A small multi-label audio tagger, trained from scratch.
Data: 78125 training examples, 11.1 epochs.
Rows from block 7 of a small multi-label audio tagger, named by matrix and row number. Rows with one number belong to one neuron. Each number is 50 + 12 x the weight over its row's rms, rounded and kept within 0 to 99. All counts start at 0.
After each neuron's rows are labels from the 100 clips, of 14976, where the neuron reaches its highest value: "top examples" is what is common among them. Only what is clearly more common there than usual is listed. The data: single English command words and digits, spoken by a formant synthesiser in many voices.
# fc1: MLP up (model.blocks.7.mlp.fc1.weight, 480x160), inputs 80-159
# fc2: MLP down (model.blocks.7.mlp.fc2.weight, 160x480, transposed), outputs 80-159

fc1.141:40 51 37 46 37 45 65 50 66 44 50 29 43 75 54 58 36 65 51 41 51 57 57 48 34 56 59 39 57 45 61 62 56 48 30 51 41 33 40 46 44 52 64 32 30 60 36 61 85 58 55 59 49 48 63 54 62 35 42 51 51 57 44 49 38 54 53 53 66 51 39 77 47 45 54 47 49 61 53 50
fc2.141:31 21 54 64 69 70 37 58 31 50 35 57 45 61 61 35 50 49 52 62 73 69 65 33 46 46 64 33 65 63 67 41 55 48 40 64 32 50 43 42 64 38 40 48 23 37 55 40 44 61 60 51 43 51 43 59 57 54 38 41 48 31 51 40 53 41 40 46 49 49 55 40 53 61 50 55 49 78 51 41
top examples: reverberation; white noise; /ʊ/; /ʃ/

fc1.307:33 47 60 62 52 55 44 65 45 54 45 48 34 45 60 50 40 51 39 56 52 43 65 69 42 64 59 49 41 59 34 50 50 59 56 50 44 66 44 38 10 53 77 54 68 70 90 44 20 45 39 47 59 47 47 61 71 32 51 66 64 50 50 39 55 69 38 68 41 69 58 46 50 35 31 47 28 42 31 50
fc2.307:55 36 31 43 56 45 18 56 41 61 53 47 50 45 49 42 58 54 58 46 26 40 59 59 42 50 63 62 37 52 53 45 54 41 56 44 35 39 51 51 46 30 59 38 40 31 42 53 55 77 48 39 16 52 36 60 62 30 55 59 65 49 38 73 59 36 38 38 55 35 50 68 48 53 62 49 34 44 53 41
top examples: /f/; mains hum; /ɔ/; word: forward

fc1.243:43 60 36 56 48 61 48 39 39 34 50 50 43 57 48 59 52 48 77 42 63 58 75 66 39 57 57 44 71 50 36 54 79 46 43 33 64 26 54 54 56 54 64 45 39 36 41 51 41 63 68 39 45 53 46 40 43 43 45 40 48 56 43 54 58 28 44 43 51 73 57 33 57 43 56 46 50 41 45 30
fc2.243:71 53 57 35 49 42 66 46 32 51 35 53 36 73 57 40 62 32 18 43 52 52 23 39 49 66 31 63 44 44 53 47 41 57 38 57 43 44 37 50 58 66 78 51 51 56 75 36 49 49 50 73 63 61 47 44 35 35 46 49 43 50 52 46 38 50 53 43 51 47 71 51 46 66 72 29 42 49 55 48
top examples: /p/

fc1.422:57 66 54 50 56 56 36 62 58 53 49 28 68 51 48 29 41 47 41 55 67 38 42 49 32 44 56 63 55 44 42 57 34 51 43 53 44 46 59 37 54 54 35 54 48 60 57 42 52 60 66 41 48 45 61 32 52 41 56 68 59 53 58 32 58 52 58 38 46 66 46 50 49 52 62 45 61 56 42 40
fc2.422:55 46 46 36 60 55 39 55 55 50 77 31 42 42 75 54 56 43 50 40 56 55 32 35 43 69 33 35 52 40 53 73 62 43 54 32 56 54 45 17 35 61 29 45 49 43 46 42 47 45 61 44 56 31 47 31 44 60 51 76 47 53 37 36 43 43 46 50 54 54 50 71 52 79 42 42 80 61 56 36
top examples: clipping; /ɪ/; /ɹ/; /z/

fc1.232:50 45 30 38 63 60 46 48 62 62 57 57 61 50 56 40 61 44 50 44 34 23 41 55 45 36 36 55 27 63 49 67 60 60 56 50 56 69 56 46 55 45 53 32 76 52 54 41 58 56 37 60 38 41 43 67 55 42 60 17 32 71 56 43 44 50 38 42 56 49 60 40 26 42 55 53 42 64 59 48
fc2.232:36 56 26 53 58 54 58 49 40 28 46 42 48 34 33 40 47 49 61 29 37 27 37 67 79 51 61 58 46 46 42 57 36 39 43 62 55 68 30 27 10 38 46 62 49 50 61 63 56 52 26 41 39 66 62 52 75 39 66 47 53 40 55 56 36 51 61 63 56 56 49 45 55 37 57 48 27 46 57 67
top examples: /ə/; /h/; word: hello

fc1.365:64 48 41 41 50 59 68 35 51 36 68 47 47 33 46 64 68 67 50 39 62 42 24 43 45 50 49 43 78 43 45 38 55 39 49 54 66 45 51 64 21 45 66 63 57 41 28 49 47 51 44 47 56 48 48 53 52 71 54 55 55 30 56 53 40 59 43 43 70 31 44 68 41 48 33 39 57 42 00 32
fc2.365:48 67 41 54 32 70 64 38 30 37 69 51 51 58 66 66 52 66 43 49 40 43 67 57 35 56 49 54 50 58 59 27 56 34 59 50 47 34 57 77 47 59 36 66 41 43 33 54 49 42 60 59 74 24 60 53 52 50 48 48 49 54 56 64 45 75 61 56 57 53 46 60 67 59 56 36 54 43 44 36
top examples: /s/; rumble; /ɛ/; /ɑ/

fc1.211:54 46 58 28 51 53 32 37 59 36 75 54 42 50 32 64 72 44 45 29 64 53 39 37 37 38 37 52 51 60 47 49 59 54 52 71 59 45 46 51 50 49 39 43 44 53 37 50 51 65 65 46 54 55 45 57 53 45 53 47 59 46 46 58 64 76 38 31 49 22 73 40 51 64 60 49 45 33 36 47
fc2.211:43 50 44 60 41 59 65 37 61 45 49 55 38 49 59 38 57 51 51 55 35 51 48 65 55 51 44 48 33 43 35 57 63 33 40 60 50 44 31 54 68 44 80 74 71 47 56 51 25 33 46 41 30 53 69 47 52 59 54 61 67 47 43 61 53 47 34 46 69 19 54 57 46 34 55 68 41 58 53 20
top examples: breathy voice; reverberation; /f/; /ɹ/

fc1.175:59 66 53 66 49 56 54 69 36 46 53 54 45 05 56 55 58 49 53 32 58 47 43 53 43 48 41 49 43 53 59 53 67 44 63 49 37 41 49 61 56 33 70 38 40 51 69 39 54 38 42 48 75 55 50 31 39 61 59 44 47 39 59 57 47 53 70 48 59 72 56 36 52 44 49 36 66 48 39 56
fc2.175:54 40 30 28 68 41 46 61 53 57 31 26 71 29 55 54 41 48 44 54 48 62 58 55 79 48 45 52 15 38 51 34 45 45 46 59 40 71 48 72 48 48 43 51 67 76 51 53 40 49 43 51 55 47 43 50 55 69 59 69 52 75 68 16 40 57 63 84 50 43 46 40 65 50 47 52 50 43 50 29
top examples: /s/; /ɛ/; word: send; word: seven

fc1.156:59 52 64 77 56 50 64 47 59 44 57 53 47 29 49 56 64 61 61 42 67 50 73 56 30 68 50 59 55 40 69 41 43 58 35 26 66 52 57 51 61 54 59 59 72 32 58 40 39 61 33 38 46 36 71 56 50 50 34 47 58 56 36 58 65 69 41 47 62 53 55 52 49 38 42 38 46 62 44 58
fc2.156:58 62 67 45 25 50 53 55 43 51 61 68 57 38 48 47 27 57 72 54 69 36 53 51 59 65 64 42 29 43 54 37 69 60 60 20 44 48 46 67 51 50 53 54 44 35 55 44 37 35 63 47 42 41 34 61 50 76 65 52 59 67 79 39 44 23 43 33 41 38 58 79 42 44 64 61 66 27 41 66
top examples: /p/; /ɑ/; /s/; /t/

fc1.388:68 43 57 31 36 47 23 47 51 57 57 37 56 37 25 42 45 45 73 43 77 38 51 36 54 42 54 40 36 49 38 41 25 26 51 63 43 34 41 55 61 47 43 59 63 47 58 32 51 25 48 61 57 57 59 39 45 62 44 59 60 52 47 41 74 57 41 31 41 55 51 28 64 42 51 41 28 46 36 33
fc2.388:59 55 47 22 58 50 63 72 63 51 58 78 32 59 39 45 44 36 54 25 45 83 44 58 52 67 64 43 49 67 36 50 42 61 48 58 35 47 32 41 31 47 54 53 53 52 67 65 44 56 42 57 56 28 52 69 48 64 34 75 47 25 58 63 41 57 47 37 66 51 62 58 38 58 39 36 56 53 62 47
top examples: /s/; /n/; /ɛ/; /ə/

fc1.80:59 29 35 31 31 30 60 46 47 41 50 39 48 61 58 40 58 75 49 64 60 41 69 69 71 50 54 43 30 41 61 60 44 58 70 59 61 47 61 57 64 58 62 33 43 37 33 39 48 48 26 46 40 72 54 52 70 53 76 58 41 52 63 66 50 52 84 60 48 61 49 56 43 70 50 30 42 33 65 49
fc2.80:30 21 43 41 45 42 31 42 55 68 51 57 49 51 43 51 53 54 69 66 44 47 55 32 73 30 46 51 57 46 52 33 55 43 40 40 70 45 26 66 49 61 73 46 38 45 57 63 36 77 47 64 53 27 51 52 54 60 45 55 60 46 41 41 41 63 39 63 48 62 29 62 41 45 56 37 61 46 62 50
top examples: /j/; /u/; /z/; /ɪ/

fc1.57:38 66 48 45 59 42 53 48 48 32 43 64 51 60 56 50 56 69 62 39 52 32 34 58 33 47 40 59 59 40 72 66 62 28 66 53 41 53 40 60 41 41 52 74 67 65 61 17 65 41 69 38 52 49 63 52 78 46 56 48 46 30 49 43 38 47 56 61 55 40 52 29 58 73 66 45 61 62 25 36
fc2.57:59 46 41 60 59 29 60 81 55 53 54 39 41 36 48 50 47 56 51 59 86 35 33 62 58 49 63 56 66 50 57 39 51 37 60 55 68 52 45 61 46 67 34 52 57 59 51 51 38 43 55 70 72 32 55 52 51 64 57 64 62 58 42 32 39 49 50 56 71 34 42 52 48 32 73 25 60 65 58 60
top examples: /ʒ/; word: measure; /dʒ/; word: change

fc1.102:30 50 62 48 47 35 53 57 32 43 61 38 51 37 42 44 48 67 39 41 51 64 58 31 44 46 43 54 46 38 42 47 46 53 46 59 46 64 46 50 81 57 64 51 56 66 39 39 59 61 63 48 31 60 47 72 46 43 52 52 46 46 42 71 42 46 45 32 41 69 42 55 51 21 69 53 43 56 70 62
fc2.102:37 43 67 25 48 39 47 25 43 43 43 55 54 55 49 54 43 43 53 50 34 41 26 44 55 31 60 59 64 48 52 57 52 64 54 57 51 58 43 51 30 68 51 55 56 51 58 45 56 47 39 41 56 35 53 62 30 57 31 47 47 47 53 70 63 76 43 56 38 35 51 38 65 53 69 57 54 30 64 28
top examples: /l/; /k/; reverberation; /ɔ/

fc1.229:48 62 58 45 43 64 66 39 52 63 48 40 56 59 53 51 40 63 62 53 50 38 51 66 60 52 62 70 52 43 30 49 55 30 34 31 66 38 63 52 56 73 46 76 59 43 50 40 44 60 52 81 45 33 70 52 66 52 66 37 79 53 71 40 36 42 54 65 31 57 61 92 63 42 50 56 40 66 50 21
fc2.229:55 41 62 62 52 31 52 57 59 68 41 54 52 34 52 51 44 39 47 50 50 65 45 67 44 30 60 62 55 50 46 38 35 49 31 60 47 51 52 76 60 61 46 26 63 55 48 56 64 63 69 55 35 47 42 43 51 55 37 37 68 49 33 54 43 52 42 56 32 48 39 48 49 34 17 53 63 38 84 60
top examples: clipping; /m/

fc1.110:45 58 52 36 51 58 40 56 32 52 39 66 59 54 49 57 50 63 35 50 47 67 56 53 30 56 51 71 57 49 59 45 39 35 48 36 35 70 46 48 80 46 42 46 50 54 46 48 60 48 57 45 43 55 55 55 58 42 34 50 49 48 72 57 27 43 49 62 59 56 38 33 55 45 43 22 36 35 47 54
fc2.110:61 44 54 36 41 46 67 27 42 48 54 41 55 55 51 62 44 38 60 53 53 60 20 45 49 55 45 61 57 50 52 39 57 58 53 51 50 40 63 78 63 42 30 51 56 35 63 70 53 33 61 42 62 59 68 59 39 42 60 45 39 93 41 64 60 56 50 71 51 43 70 28 58 54 62 62 29 41 68 54
top examples: /l/; /ɝ/; /n/; word: learn

fc1.370:59 55 61 29 46 42 36 43 55 71 56 50 60 41 56 39 61 69 48 63 63 53 46 60 41 57 38 45 32 65 40 58 51 48 42 57 62 43 57 60 67 47 74 40 45 50 69 39 36 50 33 10 49 52 42 40 60 25 71 49 70 44 42 76 48 25 67 65 42 61 46 48 50 39 48 64 78 58 66 41
fc2.370:54 16 69 64 38 24 50 51 43 42 46 75 47 53 64 44 56 56 42 39 55 38 72 43 31 50 45 39 49 63 68 48 50 53 75 47 47 55 53 63 52 35 73 55 55 40 41 66 60 56 44 35 43 63 59 50 59 47 39 56 58 55 55 46 57 49 64 49 54 37 47 64 59 51 62 43 58 53 67 91
top examples: /j/; /u/; /z/; /ɪ/

fc1.330:46 47 61 37 40 47 53 45 56 51 56 37 59 58 72 57 24 54 35 34 38 37 62 51 80 42 37 40 49 44 53 40 34 57 64 78 46 47 58 60 69 48 32 59 55 29 35 50 47 43 45 40 54 50 29 67 66 66 29 46 50 30 53 68 56 64 46 47 67 55 42 70 68 51 55 67 59 61 38 64
fc2.330:76 56 39 39 55 67 62 37 51 42 73 33 38 75 39 37 43 47 72 64 50 55 51 43 42 39 38 43 49 33 33 50 49 69 46 63 50 29 39 57 25 36 47 64 43 60 41 49 62 56 41 38 37 62 35 34 55 58 37 42 50 29 48 53 52 47 42 54 54 51 41 60 51 46 49 35 50 51 25 56
top examples: /s/; rumble; clipping; /ɪ/

fc1.45:35 47 61 52 56 62 50 44 64 45 78 34 75 43 51 56 59 48 34 43 58 45 52 55 43 40 37 54 54 39 59 51 52 36 55 69 50 32 40 62 46 30 43 61 75 34 34 38 59 38 43 57 57 60 53 67 45 65 44 48 61 53 35 36 07 67 71 68 49 50 50 69 53 65 56 53 56 50 56 78
fc2.45:43 50 74 47 51 65 36 44 65 50 43 22 49 40 35 40 69 54 46 34 71 34 47 37 58 55 48 45 67 41 46 40 64 50 47 60 33 50 36 54 65 56 48 69 54 51 49 52 49 58 66 64 49 32 41 40 48 73 75 52 56 76 70 71 61 33 61 46 55 56 53 45 68 46 30 43 58 45 62 48
top examples: /s/; white noise; /ɪ/; /ɛ/

fc1.271:49 69 50 69 33 42 54 44 39 53 50 53 52 70 39 44 48 48 38 45 33 57 58 23 37 51 39 76 52 69 38 36 36 44 37 54 41 48 51 49 43 46 41 37 56 69 53 57 47 42 41 32 58 51 59 50 61 58 63 59 71 47 37 57 39 26 45 49 65 53 52 62 60 41 63 38 41 29 78 46
fc2.271:53 48 44 51 48 32 44 60 51 89 62 53 44 50 48 45 18 41 60 55 44 59 44 41 52 38 57 69 37 47 60 60 38 61 70 54 73 74 41 37 73 54 60 57 43 60 39 42 49 44 67 48 47 64 37 62 39 72 40 72 57 37 37 39 51 42 42 64 46 29 37 63 34 64 39 40 64 51 61 54
top examples: clipping; /t/

fc1.318:40 51 28 50 72 57 40 35 62 26 42 40 66 54 43 39 56 41 67 60 47 41 59 47 46 48 57 60 73 50 39 41 67 65 38 67 58 45 55 63 57 62 42 51 37 53 61 53 42 42 59 57 37 69 23 26 50 54 58 60 47 48 45 72 61 58 51 65 49 58 55 51 40 24 70 44 43 47 51 42
fc2.318:47 26 70 45 56 58 40 62 51 44 35 59 50 48 40 53 57 52 42 77 68 33 38 40 63 59 67 63 61 57 43 33 53 72 41 47 43 52 61 50 48 41 36 53 57 57 54 37 45 64 58 59 57 50 37 32 53 36 51 34 32 72 62 51 48 33 35 42 47 49 66 37 46 49 47 53 43 56 54 68
top examples: /f/; /ɑ/; /oʊ/; word: follow

fc1.362:34 61 26 73 68 49 67 47 61 55 41 46 50 63 38 52 30 54 52 53 61 63 41 33 42 57 43 41 44 52 62 55 64 28 41 42 45 38 37 58 64 86 43 47 55 67 54 34 37 62 47 30 79 45 61 63 41 36 68 36 56 66 55 59 51 36 45 37 48 57 67 55 40 41 76 70 73 50 61 49
fc2.362:58 52 47 39 52 35 44 71 58 59 76 59 41 39 41 56 40 63 48 55 44 57 54 46 77 30 39 49 51 70 48 47 45 59 39 16 73 60 52 58 40 56 36 45 30 54 51 76 35 52 46 56 63 45 30 61 26 42 56 54 57 39 47 54 47 33 50 51 40 57 42 60 42 66 45 32 41 28 50 55
top examples: /p/; /i/; word: repeat; word: help

fc1.447:50 37 54 45 44 31 64 46 53 51 51 45 35 32 56 55 44 50 63 38 51 54 63 62 38 37 62 41 55 49 72 36 49 71 53 74 52 62 29 27 47 53 58 49 40 64 40 47 58 42 44 64 33 61 62 45 64 42 59 59 57 64 42 67 38 66 36 62 29 55 45 58 57 45 39 80 42 48 63 50
fc2.447:37 47 36 59 47 62 34 79 29 67 47 55 38 43 71 24 53 54 61 57 47 61 42 51 45 52 57 60 28 50 47 30 59 46 48 46 39 52 41 47 33 72 23 55 52 43 49 81 57 67 31 60 68 55 40 38 48 70 62 37 59 56 61 46 63 32 28 49 46 38 52 37 62 54 56 40 37 50 54 53
top examples: breathy voice; /ɑ/

fc1.349:40 73 32 31 58 36 42 54 30 36 64 36 57 45 64 48 41 43 38 34 60 48 47 26 71 48 48 72 34 44 64 54 61 37 34 50 46 43 57 53 57 67 42 43 51 60 50 58 52 50 50 26 53 33 47 66 53 50 54 44 42 45 57 50 53 43 43 57 60 61 54 45 49 67 30 55 45 36 59 59
fc2.349:70 52 25 47 42 46 75 51 61 33 38 52 63 47 57 39 47 44 47 45 58 43 38 47 52 45 44 51 56 61 81 42 47 38 60 56 47 52 57 59 55 65 59 22 54 66 68 44 58 39 50 72 32 40 48 56 45 59 65 54 35 41 62 45 48 43 51 55 47 48 35 54 42 65 38 51 33 63 72 52
top examples: /s/; mains hum; /ɛ/; /ə/

fc1.239:48 39 33 48 43 70 47 44 52 42 26 49 61 72 53 34 51 32 42 47 31 47 50 50 54 67 42 40 49 50 39 54 47 56 55 46 70 54 45 36 46 56 76 58 33 64 65 43 67 52 49 60 43 58 58 49 47 40 81 53 33 54 50 52 31 37 48 60 43 69 58 54 71 40 44 63 49 43 56 42
fc2.239:59 52 50 52 40 52 66 35 44 44 34 57 54 59 72 54 61 36 64 64 51 60 51 46 36 53 48 49 55 49 47 48 69 35 55 39 56 61 56 30 31 48 31 40 55 43 45 50 41 53 33 29 59 67 52 63 64 45 36 44 35 50 58 55 60 33 48 66 49 23 63 37 53 52 56 40 65 44 34 57
top examples: clipping; reverberation

fc1.191:48 60 68 38 48 59 32 62 35 42 59 51 48 62 31 44 46 43 40 46 35 57 53 33 53 46 53 34 41 44 65 58 39 44 66 48 61 44 44 42 63 61 44 53 81 68 55 42 65 26 54 66 58 49 40 42 47 53 45 60 46 56 42 54 50 51 46 54 45 39 46 54 67 63 44 66 45 31 56 40
fc2.191:50 50 71 54 54 70 42 31 58 51 64 52 59 40 42 61 54 50 60 45 44 62 71 63 39 46 48 57 48 49 74 45 47 42 38 50 58 44 65 39 53 40 63 49 49 39 47 46 45 37 34 69 43 28 43 47 46 43 60 48 63 56 30 38 34 45 51 58 38 47 49 41 44 67 35 54 51 54 41 65
top examples: /j/; /ɹ/; /i/; clipping

fc1.188:39 42 31 55 57 53 37 57 57 44 44 55 64 56 69 54 48 51 54 47 47 33 42 62 51 65 42 59 63 37 53 57 45 62 52 66 59 74 65 57 46 45 62 60 82 26 37 68 41 55 46 55 45 46 41 64 51 43 30 47 55 41 52 48 57 40 36 44 67 47 48 55 45 43 61 38 58 54 71 64
fc2.188:44 40 59 58 87 38 51 53 44 37 41 54 45 46 44 67 37 55 45 69 41 50 45 54 59 35 56 37 59 43 41 42 45 35 59 78 30 57 39 36 52 36 19 60 51 45 67 50 68 55 33 64 46 66 53 46 55 38 55 33 73 26 49 66 43 46 56 54 59 51 61 52 37 50 56 36 34 37 62 78
top examples: /ə/; muffled (low-pass); /h/; /ɔ/

fc1.160:23 60 43 29 39 45 64 46 54 46 68 31 45 51 39 62 49 57 41 39 53 61 65 64 51 44 45 52 41 53 44 64 64 41 54 33 56 57 48 44 39 60 50 43 64 33 29 51 43 35 59 45 43 59 50 61 39 58 42 39 54 41 40 64 61 36 64 54 81 40 61 60 61 51 54 38 43 61 51 54
fc2.160:47 54 48 47 47 62 64 50 50 70 70 43 55 53 54 44 67 52 50 41 64 59 55 58 27 56 50 50 37 32 29 30 50 41 62 56 32 57 40 56 53 45 47 50 46 60 37 53 77 37 44 68 54 53 44 52 54 53 60 73 57 50 36 54 69 70 48 36 59 35 44 47 37 58 58 19 39 36 59 43
top examples: /s/; /ɛ/; /ɪ/; muffled (low-pass)

fc1.214:69 73 29 40 37 58 65 60 45 31 43 40 42 59 50 60 67 41 65 70 27 47 20 56 66 85 50 34 51 45 64 48 43 52 52 52 52 54 44 38 57 64 32 58 53 54 64 37 43 51 48 59 43 63 40 37 48 65 50 53 44 43 34 45 34 45 69 38 48 60 36 29 47 54 43 55 58 70 49 58
fc2.214:52 27 53 37 64 63 35 48 54 47 59 41 50 50 53 47 37 33 55 46 48 55 46 48 52 48 59 42 44 66 44 35 67 71 37 49 67 46 69 66 53 40 43 45 37 63 71 40 55 23 46 53 35 25 44 76 58 64 63 75 48 36 54 43 55 67 55 48 46 52 40 45 52 64 60 63 48 46 49 43
top examples: /j/; /ɛ/; /s/; clipping

fc1.285:47 45 35 54 52 45 41 47 63 68 63 52 38 54 80 63 59 47 39 53 42 33 50 57 46 49 53 65 31 74 34 66 39 61 49 41 61 41 37 52 64 59 69 43 51 73 67 35 59 59 46 45 53 67 48 41 58 24 44 41 31 60 37 74 64 21 34 65 55 41 62 39 42 55 53 42 33 33 46 48
fc2.285:41 36 37 19 58 41 50 44 44 32 63 48 42 45 65 58 58 39 49 65 32 51 44 48 63 47 58 52 58 57 59 47 36 67 51 40 59 66 10 47 52 47 57 52 45 51 60 53 54 53 43 51 49 46 36 50 38 86 45 48 65 50 54 41 45 41 69 52 73 64 35 51 63 72 47 61 39 38 33 65
top examples: /l/; voice: child-like voice; /ɝ/

fc1.87:47 48 54 31 53 33 60 29 59 55 47 42 41 53 51 69 51 39 35 68 44 65 55 36 53 68 56 35 32 63 42 58 73 33 41 54 50 53 43 52 60 52 52 53 55 55 27 62 57 58 30 53 55 62 69 50 24 54 68 45 36 48 45 55 60 49 46 75 56 35 80 53 63 65 58 65 45 50 50 56
fc2.87:45 46 47 42 59 60 66 48 52 31 34 34 56 55 38 51 47 43 57 46 45 55 50 39 77 35 48 37 53 58 49 46 33 45 62 57 56 50 38 39 38 56 69 47 58 56 56 39 25 43 80 48 32 67 36 49 50 56 59 53 57 65 27 42 66 46 60 43 38 43 61 38 40 45 51 60 41 52 49 40
top examples: /p/

fc1.429:39 59 34 25 47 33 41 34 36 45 46 44 43 45 28 30 76 62 57 53 38 68 48 91 47 42 24 66 66 64 69 43 67 59 33 68 40 56 35 48 58 46 59 54 43 59 39 42 34 65 55 48 33 69 49 59 79 42 53 58 67 60 46 60 45 67 47 59 42 54 63 47 60 62 29 73 55 38 53 42
fc2.429:44 47 44 35 68 66 58 58 41 68 48 60 43 21 43 42 58 44 39 39 63 51 59 38 45 59 53 63 45 53 45 55 70 31 59 54 46 68 47 12 43 63 57 60 63 66 63 52 45 62 32 38 41 59 58 82 47 71 63 32 37 40 45 57 47 62 23 50 38 45 36 39 56 52 44 48 52 45 53 48
top examples: breathy voice; reverberation; /aɪ/

fc1.355:79 56 46 60 33 30 26 28 63 54 49 42 48 50 37 46 45 38 53 40 48 39 53 57 50 69 33 46 34 45 36 48 47 57 64 35 37 50 49 42 37 59 34 44 65 67 77 55 45 52 50 60 51 49 30 71 62 31 43 66 45 58 43 55 51 43 48 41 52 37 48 29 52 50 32 48 54 37 36 56
fc2.355:53 53 31 52 49 44 27 53 40 58 65 35 43 36 67 58 46 28 50 40 64 40 58 41 49 50 79 39 56 40 52 31 54 42 35 65 67 32 54 43 63 52 58 47 54 55 59 36 53 41 35 81 19 45 45 61 41 36 44 73 60 49 74 28 62 46 48 38 34 46 63 48 66 37 65 64 48 50 53 61
top examples: /j/; /s/; /ɛ/; word: yes

fc1.119:48 48 43 49 57 50 64 19 23 41 25 58 65 60 46 67 64 61 45 42 40 60 58 68 59 50 52 44 67 55 76 41 54 45 53 49 55 47 46 38 62 68 63 52 64 50 50 27 46 49 49 52 54 36 58 56 49 43 42 58 53 50 61 54 32 35 54 47 57 69 52 55 63 54 76 54 76 52 56 43
fc2.119:50 35 61 33 62 46 52 56 52 45 52 51 44 55 65 61 38 57 21 55 60 44 62 43 41 48 10 38 55 50 31 47 67 61 47 48 60 67 35 73 29 53 55 58 42 42 67 50 65 54 66 56 43 46 57 48 43 37 45 56 51 63 43 37 39 73 55 46 37 27 73 40 47 58 57 50 37 35 49 31
top examples: breathy voice; /m/; /j/; /u/

fc1.91:54 65 52 41 40 48 62 60 45 53 42 58 43 43 47 52 41 58 57 59 44 45 54 43 56 53 51 54 36 38 23 28 65 50 40 58 29 47 62 54 53 63 30 49 51 71 45 54 60 72 59 49 53 71 66 70 55 50 83 26 32 54 48 49 52 46 27 50 50 29 45 39 50 58 62 44 69 49 33 55
fc2.91:53 59 60 40 41 72 45 38 33 54 31 45 36 63 52 46 66 54 40 43 64 39 58 39 39 50 35 58 56 55 16 73 48 47 62 37 77 51 61 52 37 81 43 32 57 51 46 63 56 79 77 51 32 30 43 56 39 41 52 57 34 45 58 68 39 49 48 49 45 40 50 35 67 47 51 53 51 11 48 59
top examples: /p/; /ə/; /oʊ/; clipping

fc1.190:22 68 43 51 67 36 56 56 36 30 54 49 36 63 40 44 50 50 53 64 25 36 39 64 49 60 50 35 68 50 28 50 64 39 73 55 59 64 44 61 34 75 60 53 63 70 52 33 47 36 43 58 42 63 43 38 61 40 56 42 66 60 47 33 54 48 58 53 59 41 51 62 61 63 60 40 57 40 43 53
fc2.190:60 45 39 45 72 66 56 66 54 72 49 39 51 59 58 31 44 56 49 60 52 45 53 41 51 39 44 44 43 62 28 39 43 33 44 49 57 53 38 55 51 70 53 50 58 52 53 27 45 44 41 37 69 54 68 55 55 65 47 35 61 79 37 53 50 28 38 53 35 35 51 39 47 35 60 35 63 32 32 52
top examples: /ʒ/; word: measure; /i/; word: repeat

fc1.99:65 66 48 52 32 47 44 59 36 52 42 49 36 42 76 44 56 51 35 46 58 43 34 63 47 52 33 51 40 52 66 64 28 45 50 36 64 74 47 56 52 79 46 52 56 47 68 37 41 42 44 64 84 53 59 38 47 39 42 44 55 29 63 67 56 44 40 57 23 58 46 38 40 40 47 66 60 37 51 27
fc2.99:55 34 58 41 37 14 39 48 65 49 75 43 34 51 32 45 51 41 56 55 34 50 57 48 46 42 27 56 41 57 40 53 33 62 51 58 41 52 48 76 40 46 53 75 60 74 61 69 59 48 47 72 44 38 53 54 60 68 47 64 62 51 68 28 48 36 63 54 46 58 52 32 50 52 29 50 48 47 66 41
top examples: /l/; /ɝ/; pink noise; word: learn

fc1.242:32 49 87 47 46 73 54 58 45 46 41 39 47 41 47 65 56 50 52 38 47 22 54 44 27 48 46 44 33 41 39 63 69 42 53 50 57 45 39 42 47 42 77 29 62 56 48 36 79 45 50 63 60 27 56 47 60 54 38 45 49 44 52 63 54 75 35 61 42 52 47 36 44 45 79 75 52 37 49 33
fc2.242:28 58 41 50 43 60 64 81 38 40 65 41 16 43 29 55 52 53 50 49 65 44 48 52 45 45 43 40 30 52 66 50 32 45 50 36 49 53 51 47 50 43 38 47 50 52 20 50 36 52 50 45 51 45 46 65 54 66 40 56 46 24 56 48 50 27 46 58 34 45 31 45 58 37 55 49 49 67 45 52
top examples: breathy voice; /k/; /æ/

fc1.446:65 53 57 54 45 48 29 35 35 57 44 42 74 56 46 41 57 61 65 48 35 67 39 37 49 55 43 65 51 32 49 52 60 71 44 60 67 34 49 17 67 75 40 44 47 61 46 61 50 55 43 64 27 58 44 48 45 64 61 64 50 49 33 53 68 54 42 43 59 51 55 27 51 70 53 60 38 48 46 58
fc2.446:28 48 45 49 51 55 44 67 47 45 46 48 44 77 73 52 54 38 53 52 39 38 41 63 54 50 37 42 44 52 48 49 38 54 35 56 51 27 47 57 39 54 43 56 49 49 54 66 46 67 45 46 44 36 63 62 41 30 18 46 57 63 67 16 65 49 36 51 74 44 42 45 59 48 58 62 50 48 49 45
top examples: clipping; thin (high-pass); mains hum